From a checkpoint of a small self-supervised image encoder.
Model: 32-pixel images, arch pvt, norm layernorm, moe top_k, num experts 8, patch size [2, 2].
Data: trained on rendered scenes of toy objects such as cars, trees, mugs and chairs, 195000 training examples, 30.3 epochs.
Rows from expert 6 of block 7, named by matrix and row number. Rows with one number belong to one neuron. Each number is 128 + 32 x the weight over its row's rms, rounded and kept within 0 to 255. All counts start at 0. After the name is the row's rms in percent of the matrix's.
# up: expert up (model.blocks.7.mlp.up, 8x64x128), inputs 0-127
# down: expert down (model.blocks.7.mlp.down, 8x128x64, transposed), outputs 0-127
up.30 112 [132 139 145  94  86 106 220  34  81 119  92 108 131  96 109 136 173 102 118 150 120  97 108 144 117 209 115 137  80 128  62  72 166 151 183 149 106 145 120 143 132 146 118 149 131 148 122 110 150 110 122 184 158 126 113  93  49 113 109 121 162 131 188 158 121 137 174 126 106 143 158 166 164 168 175 130  92 128 157  97  99 107 113 211  93  92 108 169 130 127  86 119 172 148 171 139 122 130 145 177 129 106 143  81 102 170 118 173 106 173  81 140 118 115 151 150 116  88 142 102 102 175 154 114 121 114 112 138]
down.30 115 [156 124 142 131 176 132 155  91  81 153 111  80 167 118  93 109 156 116 166 163  86  96  67 143 103 106 147 106 128 145 153  83 123 116 152 100 141 133  86 175 153 144 115 149 106  73  81  79 108 198 149 141  83 184 153  69  73 160  87 135 147 137 203 110 114 156 121 110 162 116 138 144 162 153 158 112  98  83 141 138 103  72 132 174  96 160 106 107 152 154  94  75 154 128 135 117 126 158 177 201 111 137 117 134  85 107 128 111  87 112  95 100 166 145 155 166  89 106 123  86  55 120 151 170 113 137 173 171]
up.31 101 [ 96  81 138 138  76 161 148 103 129 100  70 148 138 126 123 138 131 195 109 162 146 134 128 151 140 155  66 123 128  90 107 106  68  94 107 158  84  94 111 197 146 150  93  62 130 154 123 122 120 189 132  89 113 128 113 110 160 164 172 141 162 150 114 103  74 145 223 107 139 131 142 140 155 140 135 136  90  68 100 145 108 122 178 149 117 142 141 166  96 141 108 139 178  91 133 157  30 157 130 181 121 125  99 182 117 135 110 155 125 130 153 160 180 141 130 151 130 159 123  70  74  98 171 115 118 138  70 104]
down.31 098 [128 123 131 188  89 105 126 106 133 193 119 214 105  97 207  82 113 191 127 123 202 129  98 177 129 143 116 157 130 107  92  49 149 110 150 121  59  92 102 165 131  94 103  86 150 116 153 103 159 230  92 108  81 128 158 156 131 156 123 131 161 142 164  75 187 134 153 113 102 110 148 106 161 138 120  86  77 121 109  94  92 126 174 126 104  94 176 137 151 130  82 153 118 115 104 126  88  94 122 129 136 156  92 114 133 165 138 162 149 140 127 166 167 141 141 173 126 114 138 128 104 127 153 143 113 171 129  98]
up.32 108 [192 172 159 104 111  96 150  70 125 153 127 130 120 122 150 169 208  95 112 158 110 107 106 147 125 196  69 162  77 112  85  53 150 167 178 154 136 136  93 135 142 138 110 121 133 123 144  86 145 110 112 178 113 120 139  99  78 130  49 163 169 123 186 150 123 109 161 135 118 144 140 139 127 143 150 130 111 102 152 161  73 110  97 183  73 116 106 145 131 144 122 103 182 126 175 138 136 116 161 172 102 127 167  87  81 144 110 121  98 183 101 115 139  55 191 121  87  97 156 100  93 164 135 142  98 153 139 146]
down.32 108 [145 156 168 133 194 149 103  70 123 119 152 105 161 132 110 144 151 113 164 148  63 107 104 154 134  85 117 135 124 152 163  90 125 118 154  97 165 112  99 123 159 146 153 148  97  68 104 104 112 155 148 117 115 157 160  45  76 153  89 161 137 134 179 122 110 160  90  88 182 122 137 146 132 152 171  73 116  87 145 130  85  97 134 148 105 138  84 105 141 133 122  76 143 127 117  89 143 176 186 203 103 153 115 128  84 100 148 120 100 116  71 103 177 148 161 165 113 102 159  79  89 122  98 172 118 137 194 204]
up.33 103 [ 79 110 101 127 119 125 166 109  95 111 118 104 117  99 139  92 125 152 148  99 150 128 132  57  44 170  91 111 116 174 130 153 154 142 103 113 133 114 132 184 113  88  89 112 139 200  93 140  93 161 148 116 140 165 153 131 186 182 166 119 164 144 140 150 102  88 112  90 128 111 137 138 190 126 174 162 136 103 132 153 108 104 147 160 103  61 141  90  82 132 165  97  94 116 150 115 137 114 154 147 135 191  53 195 131 103 120 132 113 105 136 136 220 192 139 125  80 114  70 171 114  81 132 154 143 135 113 156]
down.33 107 [140 111 125  81 175 111 130 116 140 143 113 200 144 126 111 107 133 103  97 191 130 127 128 144 157 105 131 148 120 147 168 138 119 131 179 149 145 111 137  56  89 200 153 113 127 110 147 186 105  94  91 180 143 155 112  60 118 110 160 103 140 145 120 165 170 126 115 141 134 110 174 124 118 143 107  92 153 150 125 211 121 150 154 164 127  87 101 183 169 145 125 170 159 127  86 106 120 117 145 137  76 135 116 107 163 115 193  53 120 115  81  51  34 117 188 137 139 119 148 119 121 148 125 187  89  96 128 150]
up.34 094 [124  68 115 132 149 146 114 172  92  55  91 136 125 131 141 126 125 135 159 194 106 103 115 164 187 138 170 170 105  76 154 180 165 125 104 152 152 170 104 124  98  75 103 113 111 103 116 164 102 132 156 180 138 148 102 121 150 130  93 113 109 130  66  60 138 124  97 115 192 107 135 121 143 129  42 123 175 110 134 214 106 153 173 115 150 148 131 169 133 116 112 198 174 125 156 137 150 153 124  89 133 136 156 175 123 182 130 161 123 106 140 109 129  79 145  90 135 149 124  49 104 166 121 142 103  72 138 148]
down.34 089 [ 89 180 130  96 176 108 111 122 170 164 116 124  75 181 123 103 109  99 124  78 150 104 163 103 128 119  73 148 106 163 111 154 170  80 162  98 170 159 140  83 144 139 147 144 118 184 179 203 106  63  65  79 100 136 152 124 145  82 172  94 136 125  67 178 141 129 136 136 146 119 164 139  75 133 174 150 151 130 151 139 109 150 114  89 102 116 101 110 146 104 168 130  94 138  97  78 124 132 163 122 113 140 117  90 125  80 165  84 143 142  82 103  64 162 125 143 117 127 153 151 193  93  84 146 177 113 171 170]
up.35 109 [177  91  56 112 108 166 136 182 111  71 139 115  98 159 195 149 173 150 135 132 138 125 114  94 153 242 104 118 149  83  82 118 141 112 144 175 104 135 102 146 164 103  89 100 145 150  96  98 177 121 167 132 103 131 124 141 122 173 150 107 143 125  72 191  58 133  98 151 107  84 107 181 104 124  93 132 115 116 126 128 176 134 161 128 106 175 155 125  83 102 112 137 138 106 125 139 118 146 129 152 130 132  91 176 121 182  74 148 104 102 156 175 144 124 127 110 182 172 106  78 115 134 185  72 120 166 105 124]
down.35 126 [149 101 117 175 109 109 143 115 153 146  79 191 145 153 126 108 149 141 123 175 177 107  35 144 120  92 116 129 119 113 164 182  84  80 145 100  76 112 135 148 117 146 101  37 110 110 149 138 108 151 100 176 135 138 140 138 133 151  93 104 130 125 192  79 214 144  93 131 169 111 125  42 148 127  97 146 121 137 130 133 190 142 157 135 122 139 142 160 129 115 164 174 186 122 104  50 109 113 105 110 151 131 133 180 144 145 120  95 123 197  86  71 103 104 149 128  98 126 134 143 137 156 170 163 134 108 140 159]
up.36 095 [134 199 168 107 141  75 132  88 157 137 135 158 120 122 129 140 175 142 138 123 136 116 112 132  64 189 150 120  87  93 142  69 117  91  96 217 141 147 123 135  98 123 134  85  59 158 164 176  94 130 129 140 139  98 146  98 143 156  98 179  89 136 115 113  99  92 150 195 190 147 157 136  90 178 135 112 136  98 110 150  84 153  97 115  49 133  92 143 144 142 129 115  91  99  69 116 116 107 121 154 175 133 110 113  95 147 126 163 124 127 115  59 140 131 152 101 135  76 173 144 125 189 109 179  83 140 156 172]
down.36 092 [104 115  86 121 165 124  94  75 145  99 134 130 156 159  98 154 154 154 130 151 166 162  47 128 188 136  61 144 127 137 149 148 100 138 124 122 105 149 105 152 160 129 122  71 113  63  84  86 136 186 100 125 137 146 152 135 161 154 138 176 134 158 121 106 131 156 108  57 153 128 200  78 110  77 189 153 100 144 118 124 144 120  96 142 121 165  69  84 106 105 126 121 176 140 154  68 112 183 139 188 115 162 134 121  89 116 118 129 103 153  85  99 125 131 138 182 118 126 169 144 113 108 139 164 139  65 206 169]
up.37 088 [210 138  99 146 157  92 121 107 195 150 124 108 173 134  86 114 127 117 129  90 152 116 127 156 118 122  84 135 128 139 130 132 145 169 170  73 126 177 139 117 109 103 151 160 136 145 162  73  82 134  44  88 125 154 165 126 108 112 174 133 147 129 162 197 186 126 151  87 131 151 157  95 133 138 194 170 111 173 122  90 131 157  80 112  98  84 126  99 153 112 147 137 137 164 108  88 114 120  83 153  73  98 138 118 130  80 134  76 139 156  96 116  59 157 103  87  87 167  98 186 158  89 114 182 154  88 117 119]
down.37 085 [111  99 148 144  76 180 196 112 122  76 141 151 118  99 137 142 122 167 183 167 118 123 201 124 154 146 178 140 134  89  97  94  83  84 122 147 105  74 151 154 157 186  85  92 125 102 114 166 106  93 154 133 111 122 103 158 109 192 152 118  91 144 136  77 105 196 144 144 163 162 124 150 130 148 103  93 110  90 139 123 159 143 215 153 143 146 118 140  85 144 136  93  99  52 125 147 138 107 108 141 148 135 167 110 139 189 103 179 131  97 182 153 142  92 110 171 129 125 176  87  89 120  96  87 108 100  98 105]
up.38 096 [ 71  98 130  91 114 112 128 178  98 122  76 135 156 129 111 165 183 126 119 143 129  93 135 104 118 112  96  94 137  81 165 144 132 128 137 156 101  94 124 137 176  89 136  64 144 158  77 186 216 104  94  94 120 193  95 150 113 143 159  94  74 135 126  93 170 129  98 170 124 115 142 123 255  79  93 160 126 157 101 129 158 116 110 143 129 118 103 167 121 138 172  44 119 137 113 149 106 167 107 158 147 160  70 130 125 120 163 110 142 106 158  99  98 118 116 178 155 141 174 108 127 130 152 109  90 131 127 146]
down.38 085 [150 133 130 150 124 106  90 138 114 189  96 136  99 148 127 167 170  87 144 111 108  80 225 127 109 146 143 133 164  90 113  55 179 130 141 107 127 160  81 119 125 147 133 198 133 124 131 101 148  96  91 116 130  21 113 126 138 107  69 130 164  76 119 108 113 120 135 142  84 176  93 114  70 157 181  90  99 158 145  75  88 136  99 128 140 139 123 133 130  86 104 131 120 164 160 163 134 112 196 153 163  80 112 140  73 169 119 167 154 148 157 129 167 115 116 125 155 122  61 135 144 143  92 152 136 190 133 120]
up.39 095 [147 145 129 117 151 128 143 114 138  93 160 158 115 165 121  75 105 161 150 106 121 103 119 138 124 214 119 107  66  79 124  83 134 100 118 135 163 165 112 162 119  94 120 104 183 110 148 184 203 132 173 129 104 199 148 109 173 156 160 106 121 151  97 153  77 129  79 121 197 107 122 150 148 119  95 135  90  68 133 115  92 157 155 172  63 122 135 144  89 150  91 118 142  95 122 117 143 113 110 172  74 139 151 160  97 137 114 139  93 135 123 139 127 134 182 119 161 107  98 105  99 182 185  50 107  71 108 181]
down.39 099 [ 68 164 117 118 143 108 164 147  89 109 147 125 129  95 102  69  84 146 133 157 147 146  51 153 151 126 103 109 141 158 155 129 130 134 138 101 161 154 169 138 199 155 151  88 102 145 104 148  81 196 148 114  95 139 130 131 170  77 155 137 154 192 119 117 101 167  59 165 128 114 171  99 157 103 147 133 183 141 109 165 176 117 126 164 112 160 154  89 136 138 143 102 118 208 109  49 173 133 102  61 156 157 108 125 133 101 159  87 150 145  50  89  88 129 126 132 114  65 131 146 115 111 139 131 142 112 159 156]
up.40 107 [ 78 158 116 126  79  98 168  92 120 127 126 100 118 131 140 111 117 126 133 146 103 182 115  91 114 111 102 117 125 164 139 174 141  97  63 120 154  92 110 120 162 150  76 195 190 160 110 161 133 146 214  88  92 164 201 119 118 112 155 140  99 144 148 129 131 131 137 114 172 111 147 132 188 109 189 106 160  78 137 129  96  81 121 150 152 107 106 145  98 154 128 142 132 123 116  59 148  74 115  98  69 255 159 164 129 124 140 129 112  95 110 147 101 182 159 131 136  99 109 145 127  89 151 160 117 144 110 155]
down.40 099 [162  70 126 150 132 110 104 189 121 118 144 189 185 105 160 163 144 150  98 203 131 125  98 151 174 134 160 128 146 127 181 140  76 159 171 140  96 109 124  19 132 132 118  98  89  77 129 137 120 118  98 182 142 154 118 127 127 126  91 108 108 147 131 118 198 131 134 158 128 128 121 107 129 155  73 114 143 159 147 134 141 164 147 152 155 148 112 137 186 112 149 119 150 139  86  84 123 182  60 164 117  96  66 110 145 131 170  96 131 116  91  63  90 116 153 152 166 122 180 146 147 152 154 176  62 129 167 113]
up.41 085 [192 146  73 136 123 125 105 133 198 164  85 154 121 167  97 117 122 123 121 114 118 151 121 153 135  96  73  90 166 124 141  84 111 164 111 107 130 142 110 100 157 134  95 163 145 119 187  92 145 147 112  89  85 170 152 165  82 101 181 147 128 117 142 182 160 177 178 132 116 129 189  98 146 173 178 120  81 181 144 141 103 102  86 105 127 115 166 122 142 100 111  72 133 151  63  67 113  71 124 181  72  88 161 123 125  81 161 127 148 118  99 122  83 178 120 138  69 140 100 157 145  96 152 156 154 148 168 136]
down.41 078 [117  86 154 184  83 168 140 153 136  61 161 111 150  98 134 171 119 147 165 158 121  89 125 133  97 139 173 126 111 123  94 154  79 105 103 104 146 106 165  72 156 104 118 146 118 113  78 157 125 125 156 137 170  72 101 171 210 170 107 117  78 122 161 142 133 125 143 144 124 176  73 127 141  73  84 175 129  94 134  67 143 154 187 132 184 164 123 131 118 138 155  85  95  72 157 143 114 162  71 115 165 106 130 111 143 148  86 140  83 101 172 139 191 143 147 149 138 140 209  86 117 144 135 105 115 113 139  89]
up.42 095 [ 95  89  71 143 128 125 121 176 128 139  82 131 128 143  84  89  88 169 133 120  60 114 121 181 128  96 206 135 148 129  93 108 133  89 116 103  84 136 169 163 144 127 172 142  90 126 128 161 132 143 181 138  92 145  99 164 107 153 113 143  95 112 141  40 143 154 128 171 164 159  86 139 145 175 135 110  57  93 152 106 144 167 147 108 202 131 202 159  65  91  67 139 143 139  75 116 119 147 158 129 111  82 157 132 174 135 152 133 117 130 173 101 136 151 138 147 111 178 106 101 103  87 115 106 165 109 171 150]
down.42 095 [120 127 124 116  80 130 136 143 156  59 149 112 135 141 106 148  99 113 124 157 178 171  76 103 154 132 140 139 168 133 151 119  83 199 135 128 152 138  82 133 124 196  63 147 123 154  53 132 161  98 162 140 137 131  76 133 153 126 121 116 123  74  65 150  90 149 164 171 142 153 149 139 131 136 122 165 109 204 149  89 106 133  93  76 180 179  71 121 158  69 185  80  79 189 148 100 120 141 132 140 127  83 139 121 145 123 113 110 157  99 151 155 124 126  69 165 135 158 178 128 174 102 111  91 181 134 128 138]